{"encoder_arch": "transformer", "encoder_moe_every": 1, "encoder_expert_mlp_ratio": 1, "decoder_head_dim": 48, "decoder_inner_norm": false, "residual_init": "zero_last", "steps": 11300, "lr_schedule": "linear", "final_lr_fraction": 0}
Rows from block 3 of the audio encoder of a small audio captioner, named by matrix and row number. Rows with one number within an expert belong to one neuron, the router's apart. Each number is 500 + 50 x the weight over its row's rms, rounded and kept within 0 to 999. All counts start at 0. Numbers have three digits each.
Before each expert's rows are labels from the 100 clips, of 14976, where the router gives the expert most weight on average: "top examples" is what is common among them. Only what is clearly more common there than usual is listed. The data: short pieces for a synthesised band: melody, chords, bass and drums. In brackets: how many of the 100, against the usual share in percent.
# router: router (encoder.blocks.3.mlp.router.weight, 4x384), inputs 220-274
# up: expert up (encoder.blocks.3.mlp.up, 4x384x384), inputs 220-274
# down: expert down (encoder.blocks.3.mlp.down, 4x384x384, transposed), outputs 220-274

# expert 3
top examples: kick (98 vs 64.4); drums (98 vs 64.4); thin (high-pass) (70 vs 12.5); snare (67 vs 32.3)
router.3:489512546453444469579501547517554516451540526535500477486488494506462483494490457515484523553454447555475571493483417445492583529595535474514560434437490605504505598
up.0:535496455440517543448561468421444509471431536535494502609605532595567553563477605509502570448504527522479543447522535539495429506336445553455471555530502519536520520
down.0:566553509521447518513495550513463492485456529424464460458475500441422350510510515444575569490487487476537556460568424477445524464493517501498441458441502503416512465
up.1:531565544481403526536453450446528590469557466449388520542522462483457604409571545568483478434462407468456532540501495519458474476526488446498505555480484484480503570
down.1:511508421661508489432531443452540455501448571461576478489433569481480482532481519507561335525565519495550540449710580493532474452546498510495382504572452507480519452
up.2:511495489526565507550478402454478493514477515449489399470500508571496491448543470498487448435532456477428644469549569563419528569482435488565452535549515547498571476
down.2:505556508511496452606549451461527542440499532475517509534446557528471544431452483490427464503485499455431565496606467552525498472532495539479497469544447480550569450
up.3:469500500430494585457479498489498583496489487514423481507540554542570493519468531533448575508547401423550500482529448509520509437455501507472468483552597425524553521
down.3:462497490459483531565418628474515497474477491476452540485500606568623533507535538437493523480474484448529461500498502547491504483459474557445542470491555520486432548
up.4:469466521462442515575538495447534576560425543498407601579568528594516605547475506445447525400513445458457466466544425539453450586484494493558403492453531424508547508
down.4:399456429401559472563498502473579475503507452454372558520631563522556502478516480503489506540454494476516445445408534565436571445507550531606560439460541449492460536
up.5:520494546494504477648495539404471505520553556548505423488521565521473521506459443492540483469413554583494543440411501495530542366545541496545434432510486510478489511
down.5:573542518473561475379524493509580535483494502519475503425315467485511464424544546524402604452633462503457531489395473545461469419480524507455628512517520503542492408
up.6:460523462572468505526508424574489575478535412407496457516495511506507465488494526452504555524537478491440530581460470482523533500500532495524513453493540467497471466
down.6:542486492395540520517533532476506499615499532589515565552478420497564483472485470494622501543589578509471456453364496505463519514471493462502444515529489461440490457
up.7:575463595464491461518496405505493485429446455516517449519519599486519509473459536500431571638466496421502537519540477574608459427518518456522452458480498526463511495
down.7:514465482413538526500538515508457528481511522598457621527487448518485501484614533523541509473547471463476515538466560510491400422544461465450496521454669501476506405
up.8:446382509455523555486524522424592510506475491485444478600553618503553538524562524592521570461475505481554571487535518518541478525416508522472416469525511454463576550
down.8:493461452416462517546517496453582448470440601453518560524530578627495457502456474403483517463475471437550483495502525455461546466552500501526560455472535499512541591
up.9:386473362545482452470459459460483578451527504466435556476538627519529567448584468412351496582512409482522533408494440532479486566506531491499564499455469443594429516
down.9:398458497511426406523486536504460506423522597517498452452566476565445459550494467586502436634538420508523426493422436385430605418493450528493487528486517518411477532
up.10:437505492496500496447541512492473473467418521465495436490540542508630409567468470471508430518385419477568512496559564435487491528532494453412460576388619542486511448
down.10:567408541480522462576458482640517546536549591480505540468510450443393551517445581575573441577492581486416484559567486483508517432584502506563474387549554546483443530
up.11:495474535538492476573506559482492600454546512397492458489506508493509558474554528506559555487377563554541557522584513547489521443558539524542425551459500499507502488
down.11:566454470517508577397550430510460452488483412510497544522388434492529460486512460513512546526603519517516506537471491601504454472448494441514534553516492420531485440
up.12:482463434456523507421593487491550465486496506501483499551550517491538477461445444590449471509526477465485477526515541583577436555447403548396551588459537535557558541
down.12:515494413535561506508478577451513490477584505397488623425502425477383560452479502567559435462518601577443423465488465396553450528475452525473492446503489565444503499
up.13:535420544465452466516532433459428541462512484534464539591615547571587463610410476446482595530553474479452576478515431568509484497428435469530492527467552487589569522
down.13:455486430495570374476526467466495526405487526432508463483523482590436474550526465559554468488485530575472439462606482482522489531472461487467473480447447446444454547
up.14:543417395487645524428513512468494501510520529531531530558534492519511509430474500442487425495474523487529580554426424576502486523520545499465439533613498470552429483
down.14:549508525498526493516441547544519512512489456461465521471536465344411585455536531522566442493450616521464528544414376508460451535500544488541547450504470477509524487
up.15:485503528475592597494472529484384564484488509441506506528513507566469412569516492523382463442444541471463540545525580507474569473515456509455533510451494550530501506
down.15:463586549465478447449521512540518501493499493477349486510542526367476514490497397636418480435481384526527461598514600529518527600497413462501497534443620588498574493
up.16:516453404455563519450622484421569468466561535440578465514532557491527530415537430540466526529541430441413498488495465531552491512473441428511548493413487519607514572
down.16:445535444516527490505552516532505505438550599406514499496500525415459557508535486565524489504460561540435446534461501451477510553433475559471519425510477567476466550
up.17:499510430394547434508550461384420506461502520469436494580562465491576468540526539450503479539574497522455456484458476507458483478411505521548507417511533447538509456
down.17:390534445556490538432468487472463547554470472478506468564537477512613504532534522534522488519500524571508443540489528477500528502466495577423431557494609516479593559
up.18:391477491533540600527543509452465520464539553518560435493516589486534524507485496495543471498475590380508590443524547501549533477468523492481520538501542526561587525
down.18:497529526535496444459580531503484551434546577475434461527484474513515564513494537521470429474477472511544524476450482537530559468562465443463522579516412550495514609
up.19:527502458543490534494517460464534519485440534476515469579585491531535491533502498476494530467534426486479576410496546522486544471371492559444462566495523492534549474
down.19:541565512474477485540477570413471496523394578489454533502483555589461497492585479420504501601491561453473456471542392491498473461505471439466473493481564563447556494
up.20:460499490408522526560628434522437442511446483528548483551531496517463447547434566435523478553564447530464559498508579444501472458447533497543507439549484459524470465
down.20:494467472374616489517460505562501511592543525515438533474518401527413566501567516470496534615445477494522493467525571539520421471507557516556469481587494509479452481
up.21:520511489375522534466513542493453605541396503521433456520591518551633420544553512527506540486488477520567522445485533485509510550410521474466457530515607464450423502
down.21:454530425464532534554493562499529428475503615548503536515508516594517626498524506510504482466471609477516460441566643531490556435507470543433500554445469499576540579
up.22:572470551484448530542552515450496636444496540533384441574589584574509521535449544446496562402512484451443472509489474547471445470499524396510405560499531410547541500
down.22:451466519535504463522441564509650596466501507416482461496579547512486463487418461530498495471425599449495474500571486535465479509548558435547497477459495526474449574
up.23:516564467547446516523493436499486585478583618472429504514518550475548489578483621438490592496493522472535509457499466483541457550446518445428449515445578404539630479
down.23:556555502445473484526525462483485536503456505507424482514524479483484529535551525459562520534521469455543442540402549448539497523488425472503470495528542405489544434
up.24:509522491471515468539487520434505567521490494475499610554579508533487496549499532379506610424446540421458449475450445529467462535393528595532454551459494494527469544
down.24:494442482464496536383477552553474459516443566548503522492602561605580523576523437434512485476485540460561510443481412494428560439549462543491504507504495438497477524
up.25:452547462468513573459579573477410465496465670540552484537596594548496429579449544506456540546506426430550529497560436532502521498414452511555464510479543457520497457
down.25:621448430402512481501564473500415525482484596469525488541605466511449410527528489551536551469460522534531434515539511481452578509480469524505492540480515455504405542
up.26:463445475590490450558494448427526578468546534483535478465506483501477578464494473510498494496355544531532562511465573437506553480577530525455457484399474541461443550
down.26:628476586508517539415501455464537538518466470514468454506390432462564526513547454490532484474654490509501397454492496585515453498429515420457508541518478495547500404
up.27:569499518476599490611454548542455485464545554445520525586515477590459461457498588512512518467544531497444414550506531428507487464478480451446449453453554562498582478
down.27:372586526463498513474571477505583472499484401537509488544608486428495413526449486525401502420521416525536497586431474472480564605576491505439454470424462511433539521
up.28:536534623502527395550520513407483524465480534575409409573527556502536499461556450484510493466477473480533503513426547540482464470492575466439507470502497516503581529
down.28:554607446455491566452465517501482524522504497527567555479529506480533477420613559443528517457574501477418440535491507519472460540446460533565481481545547429491636490
up.29:513574491433496529475527419501520561498416524475486515496521598484553427483621582539496549510553562503446509523416441464521518531522528506505527470392545415533534501
down.29:458527488466442476550528490411543530447420508554449495525516504429425491491503413539496446508519508505458494491381442455498452593492420483471549519583491519503478480
up.30:480403422513460490535481503418447575477489486458538457549516461469533518523509513571499491489478489467474495458448404457500502522484525461508458541447535448553367466
down.30:634437520616536492488471483498502458492474501511642465489442524454530536484539584546493458442459504476484454497501546424505408523455553510487541416492556514360533514
up.31:568580495499514531579533442583476583553588408426448490459515498529490461504488612495502564480493443474449574529437550494541492422477537470440391508526558505481473494
down.31:543447458376512516505563429590502411523437394511505506511503458463505473498469435395518568571542502560491574480471526509488511503490487573570538515551394481370562485
up.32:547587511519570519539516511472467472501449541520423527624573583557560494537485519489486525420507493430493495428518540454503497476372458488439491570445559513490570540
down.32:570395541402496458594530485494479518494481567496491486513585564564553423516531460445562422500566559459473506519455471471438416522490507500601506509515581507500497553
up.33:580567478420540512537496485561456563557488567489521516498504543486489440464424570480595532503474508519408496538513413464462485399520555497612533431532546510478386620
down.33:439488492420496521423566455462481469521467474508443571453450391453529476516557517505542508599575509468491385463524480450568486546526469532627447506539490491455449488
up.34:466515457453551509512485529459402473553446489482491627566559497547491494511496492488538632486501490482523449394465377447432519552437479511511428451506507458474533424
down.34:519404520407427571474522536535449513518490552607459549453525576536559411500512454442509477468518553455505495507495487516421529416530478575445494486460489519526496519
up.35:531430449432579510503436530407531626437571591489499528605596542555509541481483633486541528481522525455432517535553456550463491501479479479558500548494506470596475577
down.35:504486461476504413570527522479548551442441500500424549499558520539513512480498536432468515516470476530458574410568444514430522485466575551593494461482423533415564505

# expert 2
top examples: reverberation (64 vs 34.4); text has "room" (64 vs 34.4); text has "reverberant" (64 vs 34.4)
router.2:526476545504537431443435440501484445504500439540481527468480504531529567413517625573455495415552356540514429585509571420528478557437449605482519524474586526447499493
up.0:515568519419554450519492527453422540416441517520540515527585465551521497514524556433517566464472393548538544495515503466452571512533442504552401536441537484536472500
down.0:489505587442507487517562494493522499553565511542522570545518462494569485499530542582547579509550525415442574501492454497535475509343476482527574455463491558509583558
up.1:484472534452440385487514575428428504479614513495483497554611677502520599479519507488519544502547445496448545456494514477410567538453518475513509458450520496496563589
down.1:489438499541471478499491515508474532442547550462524490513539564493549539491537446500516465458551479525472558521492404481344545467424492516451564541496610483453466516
up.2:475510497527527499469532448487498543460496610514567452513557533522517525520489528540501582469460542451461501465500506524402519494471509468498458502536519506597446528
down.2:524500547493527446487564445491453553492434499521474488538561462598569442471474488487482432500592566534483584450476438540498592478428488522422466605465515498563547452
up.3:433439468572477436488456407511482533438482545452516548486499475543501559569525560492541567423404548514448577531560529412470530542623577547492468518461483498502476458
down.3:497457449459457531442579432474481400475458500516461483503462514514483482373473419490543516478536540553481356552468505531486471522493526451484439552520438476446564521
up.4:459555565548497482555484480483469484553567563572470452478526407554535406545467488500573549441478473444527496562459512494466510553469543590517470523381583559528522419
down.4:436494388497504510504518471560464444451394479550488544498485476554573490510470529521437470526537453459562472493489496446439461575525496572533459494497460577435602480
up.5:526554498437541552533517542451510491482387536469539526586552496548533556540436535427517637449468516507441538417512436500499449495485509455539440523432547472586476520
down.5:568579517407613499551540489493516487504515507574524534548745449525526463500514466516559547490487520511520587461561525480554524525433452508479489457454401548519626564
up.6:524441543446426499562532531443449558480472493450466558530577542490496507475449464400516578464453542479564611478467540516420583533474504496554414529455482453555441570
down.6:572503506509615439487491469419577490408457547544522452544492490462462545433533497553518546562547545487422578477527486491580457455512511462383486476406389569487485469
up.7:511523426487547555440530550556496475556525609473593584515527488530442465531527583538594550565397515408474453524499401466550542414493492487554452464544521429483432500
down.7:538521479476470534436473393516456490587471429486412529434619560452480488448536505544457457534607520507534520452457525528545470457461579482589529484507455517510532435
up.8:572514443485515471498503536454425456448498561439552551563591471593414476497474486480508467482493470498510458510543480449515531519499481452520484538425449508538470559
down.8:546539477436519407375476443522468550544516465506508499547550499592591556497569626573610572523555556506494546504448480536518539430437446546558591520435528439531509479
up.9:502558481503551527506544557439474619475503493469439526592568482570574496480534588446476576524450435475457491476407511514503541567514511424500407580412612507577481518
down.9:571478379544466529472583476552516464463473528458566569560502504559541550491473487436518528500536528599440641514490495429466539498433466518477504485467485385557517486
up.10:502523389501514551533460588483471518456500565532476480525562546497413477557530556441446542484406446402478557461548486549477565469441478479501485545441473518519485516
down.10:491454455498526479483463540486517463488507496534579472520536423522470484438460507527453482542509505377505505469455421448484448490545462500569519466500494468482478560
up.11:526443440573479397464510447490526440424537530472497507525548478596505586453431557471524556503490469512462471498461526472478383574410642545497549440481514434496515419
down.11:423491348399546572444524500540430460540537474545530573504525502461567515510496490547492512440517445488529398545466497538508564508464535561485459467555544493361496530
up.12:588479509515497429476514494468496495496506537550516498493545543577513450493475496491585495504473567490541530430559488506582487450580528556482474453462503389479427452
down.12:520545541450492449518449554555535517546579561506445485490561529435493469531538508475510525447435469478599572468501497481471598447500470498514557542516526623413426490
up.13:529523430454448458505448635596445521451522520519549473539514468495551461562443558482593468464520531421561608521624575603549475586455458485529375557570535544520503549
down.13:502511467409567498443511531557481456505452473480475573551519456592530507453465588598476502469544514620595454467425540478548484397536493510475459429415486479468506336
up.14:508492489502524391542552548438458522466492547493558413526593399516495452491440551507565536450429399519573514416500568541523395502486496574524450475374527509506511458
down.14:515506594500484475503487533428473533436535633499580518548518525522493556426500551422538527376474521509536563481517482442462576430512432414490540628468554489555429449
up.15:630520430533483457480459514491541509427477510565361399537543542553494533465434545492453460544547393510500466438628464498527464514579571483525464535461556536495531450
down.15:533376550449456522468493469511453465500512538577540518496541391501581477538505487594426495415530472476647614512477536499434563556567587500538556549551620527492380529
up.16:549546554471523504576446510461432656567484507445451472471538443585545524576484512514543475524449519474552511494545515432551533519549404562477406512455563521501500532
down.16:492466437487508528363504516511506462546489479427433482470509550453577485442516510585443511437449478553540567531470597489509447498490522615393498523501512495504487495
up.17:528499536506412530542560464446485536509498568554541541496508525500440506499459489479446439418466479448510488472524512513491388519425476472414465445492474503519556603
down.17:461455483538461505515516574536493497566539546460491504540493444487417514500459469503467504382499488468440477555515577529363476475473575448628460463585478558585439556
up.18:550542498465531500496564501364526552467537547537511523598633456516503426536464508461528599410530515481467489454517521488451472495404521409478451433506589412617555530
down.18:537569541470603565488543531516593426500512586473547507565579470494425515465465396492514475418486538511598463503584532527518574577501424514416547457506447474568568562
up.19:506490540563577512453524464482538422461444518516468565449543466502411464495474413508501514524511486501554541402537527545511464559419520550432484505441530523531646480
down.19:551514520446486489431431507532521538514483556450481483485434486536450448596549545612508631508419545503611588534515498551503521428445490431589497515475415497500377412
up.20:532456599501425507560479512426527534442521523461465569526532481469539504560501508481455484437538461395510561426494449533431555479481486507467561584488580541540526526
down.20:477449460555529539508535499414537452519572434514452554564463541558546481506516528487538515479479545411467422501438518644504514590495452443437522434489443415480581486
up.21:492437495490482548458495528428439589492507449448488494487521444522479586583460469501459438447444314513641533397614640530511432523474571498464455542499569502537511527
down.21:407436497468435457415450450499503428453409471502501393428563502455528489604516477566501446563543442458553520514522463468537445485511535463519622511601523475533448415
up.22:467574429493478525551462441492532592482489533438462589530530528557535465427586471522431512441541507515446551519503480540494461458524520450490511493408404528563507542
down.22:595523467390506499488482523564551534598462534501507591531478474462462551430539514616523412482489547500491422549543574524550455491404479438427386445476489542461424533
up.23:613502413443493412530358532505500526479531531521411476539524492492462436429398532424462483474540439527547471550558447528563549614396550428506472601462444508522517525
down.23:508567437524378519511564505444490510487555569502552541537600481484524548478429469478409431479481504544502536510592450507542550510544438556518481534480480489587483599
up.24:494356542555466374456503485441576514374458444549544535551515498544498466478481451531445533427482483499444493494419503467464498503455498539618403508590513471485497552
down.24:549464457552537479507525487450501455601439476445500394581517471491527429522461373608578508500503520501492481537503455575574427458436496505453569447560571495527503448
up.25:537462453519580440512430495462507433483426582609457448480533416540585489504459524574463433499540378559521507446526488468431431475540480470499479502473584479492534503
down.25:529491542494469513459481390524546431480484538482508600493486423472465612523426462545479469473517534548596471533528469506526470574567500468499539508526495547498465572
up.26:501490566455551516511576572489395554461496546598462455605571557576615508520518455471577511531481504512518507491553488536480509513520452517463487494462590478531488516
down.26:472518563590495432539535409523420552485519461556494499469613535581585466398543526483535581474490542446458498487411454551437525491512438521460505657500534472488478482
up.27:516594545464453472601465572473512458574486524429468478500506575524510445520465424550556512495338475541478501504455464500507479546492536366552451557463454500468512569
down.27:517494466594551451593504470545570491470492423395424441483402527491496441533512519413482526434594525552446510445510539544520493502505533538415592472549500488495540360
up.28:425490512472483526588514469524533537422497532527578413466518574546535453497543474504416521463426327487526566526490508493527503522487551505510532560485520481455477580
down.28:487548554519541559563498507582510453514421457402522412426499497458414448518513512529513517410445475524557515523577480488504569465558512550512510470570558451409440562
up.29:463464395461480511492571578461463549432468548474490535593590582522418483465541579395523521521462447432485563465512466584405488447492532565559543496477485434628472520
down.29:475525428498410545517501479462451420525486514443486487493626476483454528516554473529385529496586472472407401502509444417463526456486405446531494537482516438549477606
up.30:541417518407506481511501464472539494478492532462384498492507524479439498473480513463487572492490411454491494446515495606435508493453549492517557502465447409551559513
down.30:541519523461494482426392545550564539561548463419489444432466574432486493542528558489456556506468433497586556586538516584550501459492591461546518384570489492489450442
up.31:542514531462588490579534540524450469547503490561512460513568482561500401544437520464578552481465556415538495481477563457508564513493404442510465537509492482509474516
down.31:637542592532587483578446450495543505536510513501542502523540507543582543417503504526503557524509518460437492456451456538512528540401515546468482528444438476487465519
up.32:514506430563533636512472518481467465523463459560593527441554478539520472466522549470401539539488403524563468452443493527449459533472554490431534453457563503444530448
down.32:423486365454536533464577489503449457535597464530416544466435552484660491545509454455471531382573388460439466465429501517483522551464546585486502501514565533485605514
up.33:479497566477475492517566515487503503523527525579593504547599468527520502517386506468486581469478400422493518512450581539508434497390535487482458490404491454583482565
down.33:579536529509473473567575492499447519493485476494588490472503399630502447418493501545583562502486611543384585437494439516441499452442440571476510515462478505422438484
up.34:480509527481546511528476518432428605479467569563513529513549517514553437548589552430374564403463419491474571529515457474434503549434413512513493547428552454548505577
down.34:506520636496502416540496508507544447561491504484508569511526513524574490457512484500426550501515487461463562416513428518462538540368520497556532525422469551451562545
up.35:469545529474485612539503583441474624545458468545502535479549467581600594553510517464463555524453490467582473409527469488551530482503494480521498536469608448579535462
down.35:576506557497432459508484462450528559593474557446467528476486495461447505548512579500491508549492554512501518523607472568517460421508510426527436528521408453523537552

# expert 1
top examples: bowed string-like (65 vs 14.5); melody instrument: bowed string-like (61 vs 4.4)
router.1:543495380554467488514521470474535534492455496466513476485489501469534502507574471515494531543547628497562457376447499583499515449512469482442472596514444387538461429
up.0:529467477400465478565497487510439496482520564534535509521604561539539414540442468387488568427477436488523500554513531531495498470401484506515418534524547489493498443
down.0:554447595555454504494593584434567461409506534571501520566496482502490502381465497506493595351481548591567585484553539528425492606579530455487499519401454551499575588
up.1:445495452614512429524492456464513434419382552569477612461566468506469412529450574458508535445483507507473628539488419520445479528455492435554523592619525507559496492
down.1:491471462516516513475506459524522449503538437398494407463505544445464528542525462629460445484572449496519584570501437418389419501523511464452520541479589478507497397
up.2:497450485572503453582596447531469500385416522546467483500509547449500446521517588352537590498485534554551549458492491549359459532485481468537537650585527435526460435
down.2:521474517624457489492460491488473480497542427443510441454500590496444497485440485608470511526578503438467605542580434488454445434491539452523555504542578496489531447
up.3:463509476432524476412498532486548498540399418495469553477517416482541531420543539555414589556400531459574421437448599497584513489416516502487395490551541585521525554
down.3:530423470424555426540530447566402518544482460524490545425476575486434477437478473468565488546551574466514544410495562501425465484463489517468485489477529519502430429
up.4:450525592460448483486555510418479536424477567485442505599524523490455481552483421543539509548475438576532500574501443490489492468554589442629452527491498431490496537
down.4:603555412464566503488585492538446455509539522504514417466391528474437427457436481484575531478489554550521533500571547601517486509388470472486535552465433582426435489
up.5:531557447478518482506503474535518524550517514516515578500482481534459553488444543446542481530482548462450532445496468476428505416544455494459452543443478544534516529
down.5:439495519504477480466542475461480415448515588579466627439471454565504451397513547486473468425500476554521518480472570502469525473499480505540449557490591515495645518
up.6:531537533469514515440513567500553415529593553498480456555487427504456528461456607537525549494453487423472496574544471477420595516552444436536443518510525579532511598
down.6:498599438433574570519415424493642501412505426505467496567495518561512519514474467449506580520560570467413392473520443526573502448507426514510589481516459541518603490
up.7:475463481472518593477525459469447485449492500590468533553545505498511531550553522423395538501529498408537522451554447473562561474434396412472563550483531537510511543
down.7:441479406525505505466439450559510457379485453368602427591545552447436569504501423519451426554588504498533508523488510531503531493461549474519474538482485520556501426
up.8:405514574392499374447486463541446536458416533475434483625512428498487561621418503454556510585550553449503513461464537494461460536453501490581475522555399525538475531
down.8:532454551438527520542482518539449537500514407457563496509523500527588442536490591452554477484494485513495451505407470469510440472480479500479509486526587472570506434
up.9:506451524447537378506591486472461526473583474550502560550525423507526515413535478458579514467438511511435466601434534552517496501443516563460474411412546544466446529
down.9:458451562553418441427539503582482469397470530444526502636406588466446517526464485494514434499416565514523555560518486534472577447543579528495507481519387542491473451
up.10:533532535522389499479527550545475510510498555500615504558504453490474538513572497504517553515423553543553482593514463439501533474534430428459519505411454427536497579
down.10:525494531447433506554566506539634457498561637551455502515407413498489498483561514545517510433536516585438514558454608426458502548482478504529510445457470462495568543
up.11:472580543551448437519559519580453541500506456588475574564539505454471496583434515511547513486485498449406521615503484555459410533393513491514425533491452586544495510
down.11:574511520531445543482569531542522507564484457518463497473475485470525499472395545544593434510471470483526489551391581434511442507458472520462417514524571519532545490
up.12:474514507549468517460452429418464524489477496514476496523525535479564500491481430523493567495494535429532493509496461449525499509505446540407570529400591491496530547
down.12:585553555456448491536497545472533447566604649521495514424451485444479460499490521515512457502508540530445575447531488460469522524496474508575550403554493535455530546
up.13:554471511482421450544552476452460519381512499611465597571598471531463505459509550438481511510435420488599553544521541460569484485486517488536417499493514532505504589
down.13:555576452496505502581539547505469483445522555591504424516481441478455400446467465481497520443433494563541580418450477477430549497510500527435480486425432511466580581
up.14:485442431400541505504550517549476428521552533593470550550494495492501527496563469461544560519479504459431504466515485417481604472544417436521392491473507507448525574
down.14:522479428511496505486472445577428541493458534455507509475458550497495534561562425517488469491455430557547552455468491460507425504513485446561541520479445514489493514
up.15:473492583459430537501569508504485491424439527605440531495574577665486447475500547438515520398487355497521505437564426579517562464530517517506472520450505521516574510
down.15:456527495523470566580506583441478488496415515518459486536553663548470553460445590481471502572447442488537531551541499557451509562511491470545486518459501510489475599
up.16:483430479440457476412579574456591419482491522547525441485516463476447422536456461527571557492509461497422518504572558527463519633503550457518496455421484450521525485
down.16:612486493461520532475445526501532512549537536568506522441528566544574563422474530492515532549625495406551518409575614536470475436484475561550469488522546409387569470
up.17:460536605464494544410530436497489561509508410460496467553543498477608525468525538577502538553497501502485497498480509412550479597542563543599496448506601387485565540
down.17:507571399519515521607532454559470511479539474463562499540537553506446463465424401431518432419488581496546544488522489502549484584453591446460435477497401519424568502
up.18:461508529543418494564484592454461518504454503438600412530545451492508441510547498551499518491445512485470455588504484399427514432534571390523454581449587368500485522
down.18:457448489515464465452556458489505430516502638521579482447518531429467490500566493560549416439476534505503512534544547424502560486539428525465430415473492505481480571
up.19:511569504503606543463434470414483610504461451469433480454598513568576499502473513441465576490529518397469531392422410547503456531414653545484482538525506383517583494
down.19:553529546505512420577589537438483427516551585542483450534492566439368527440442501533561402420485543555509546534526549533537407534525515481501531476502424545460565579
up.20:462498516451517545573533525409460610519570479497368512597565448585625545466584462519472507472478512514476487410550437474506500511431552515497551483375599413528546595
down.20:456554561501519509525446551493483558420468490458494475518487591433493504420422413503463490498433470558594497535511445531547499617502528480558468446478456533444500492
up.21:493541477449518510547465533485402516473549592504431487461516532483589451519551499434456478395453499549512508514505447507577564439504567431592465482548487377505458495
down.21:557464516456541434458525441492524453525503486476398520462565526494567505557500424499418625501494498579448509531393438553512497466553447492487522451533537444480451470
up.22:526546490473534514552457483519511617497531519587454483501516556533499521486480515416498511521493576496461518487618477600529535430432463463503411529525503458572496556
down.22:537565479534480484621491468486489522556448531458551361536470460484442455560453465496554393524447578404476425526474516423576398522509496545517507551568450440514533503
up.23:507446510501423543447523496500425582480537500540558479557529467532532529574422465389550575489468459510584528470474568535495448516567542433630469541505532526569375491
down.23:540451512524421485472538484581420591527442531480476402440565460456487440495544447502511510553466557539627546441520493538530558450518456482547407620513501458539421480
up.24:477511478530516472538499480477453493471494559509421518563560529562531478504458559451588559483428434461579519449496521520512540480432506502470384581500498524559529582
down.24:548543440448473508589586501461475512456465550521517479521536494526444476561422605539518510526450496517537515482586456471515462505506547402602480517491467508441508549
up.25:541483475444518544504489494426604500427486549587505510556588546530425510537486572510503515463441423436465560595529561547529410539417520461472436488489468475459575557
down.25:553518504431478437533538484567409409527470451542489525438558500428395405469536494428549563660510467476600419552427481497475501496481507465457517485456499542482564397
up.26:530495524465449471532514510423549532466525479547492514537582489559545506537503558446467559586505489462562480432574499548472582496494493432474408546518558485539558510
down.26:506480549463521539561576547505502487458585543502560427597472480567582484457504508469476498501589479528499524465490510506419538531434501456472440517524569545457517549
up.27:526505517446503522551499536468467570468492470513454574543579511553547515482534581520522504543433480484507524523520558474491408616464515442483421453404621479546552533
down.27:565467459498500528507531504547489521419542540489490458517513553451552529575548530461542580447460503428517550534503518503554493455555507510506521561469553512517500487
up.28:518542449430480481518486534444505569419514526589510454574593485587519449458516638482539530426499456515528569507549546496473484545502467454491405504473521446521456550
down.28:582457524479566523549587515527430403451542519494548480505507535528456443529444545471608556425475527451492526500531495494464527465569454522546574473543512436362481637
up.29:490436581429485544488534568465568468505521495560468573497542474490477450463471426491455499526485466404456488485492550502555508540527560504511501511520474566530494546
down.29:487538511504539540491549409510522448495461454540466441575576496533511492451406544572530518521575497520448484554416537491506512442478503530512552468644422501508501522
up.30:548525483470456520424502497577563461515604511462409451530538525479558420437494517468569546519553477571517436531568487511557553482557592475483470463504494478423504505
down.30:488507551589374438507508493412555511392506526551405545560454412486462550562510523461490545570542377477448475473484443529592480475506410491476492561513431472519566480
up.31:551544471475514445477496481448537579497462503493561493536548551475510478503528500460552516505465573419516553512492563458506475477484544477532538465513490404527408526
down.31:479525511523423456550457429457562483462429469544424560530497428428467503443546526554505436492589541563400452478482437406470501512481510472466420497527470466521528461
up.32:548513482548474550527598500518517500373377526488503570565508489505475513494393515486554494490520540559433481506555328499546464526533543498507376478437512495527483418
down.32:574490570458507565463464594557573508487460393521523535401542472481522416525511625473540525446467462480530478524488548517388443515466504487465530401542531510448557368
up.33:519508501434491460482548425507471532451444484587489537543606538573533491422461531458470573501478457449458608485494475572477579537470506483514433563496573537582488557
down.33:519524521504417542564521559433456492468528482507513540589585565524448472453378551445467497534528489567534504474536435480449491487508523483587392569551512470421469550
up.34:536556492553557543456544474519446471482450533583536520487525617522558462477524574442535544503515557540454531410473419637545450572469535479519488546445530536479507469
down.34:505472609576457435498382499525522497547481494470608379489467379574552502542463462590511555507511517497527574538449486406497605477463547462513459539535519588470476477
up.35:487504478548499494525493439438477596402499470428484451541650560547541495456543537504400575440587510469487517391350439521487496547462575485428505558511501386557534445
down.35:497546548502475452507614580516600373468444565471432496508487597473363511468382490588500439504485426516517531571541544580508458519506576437489512486473409507470573584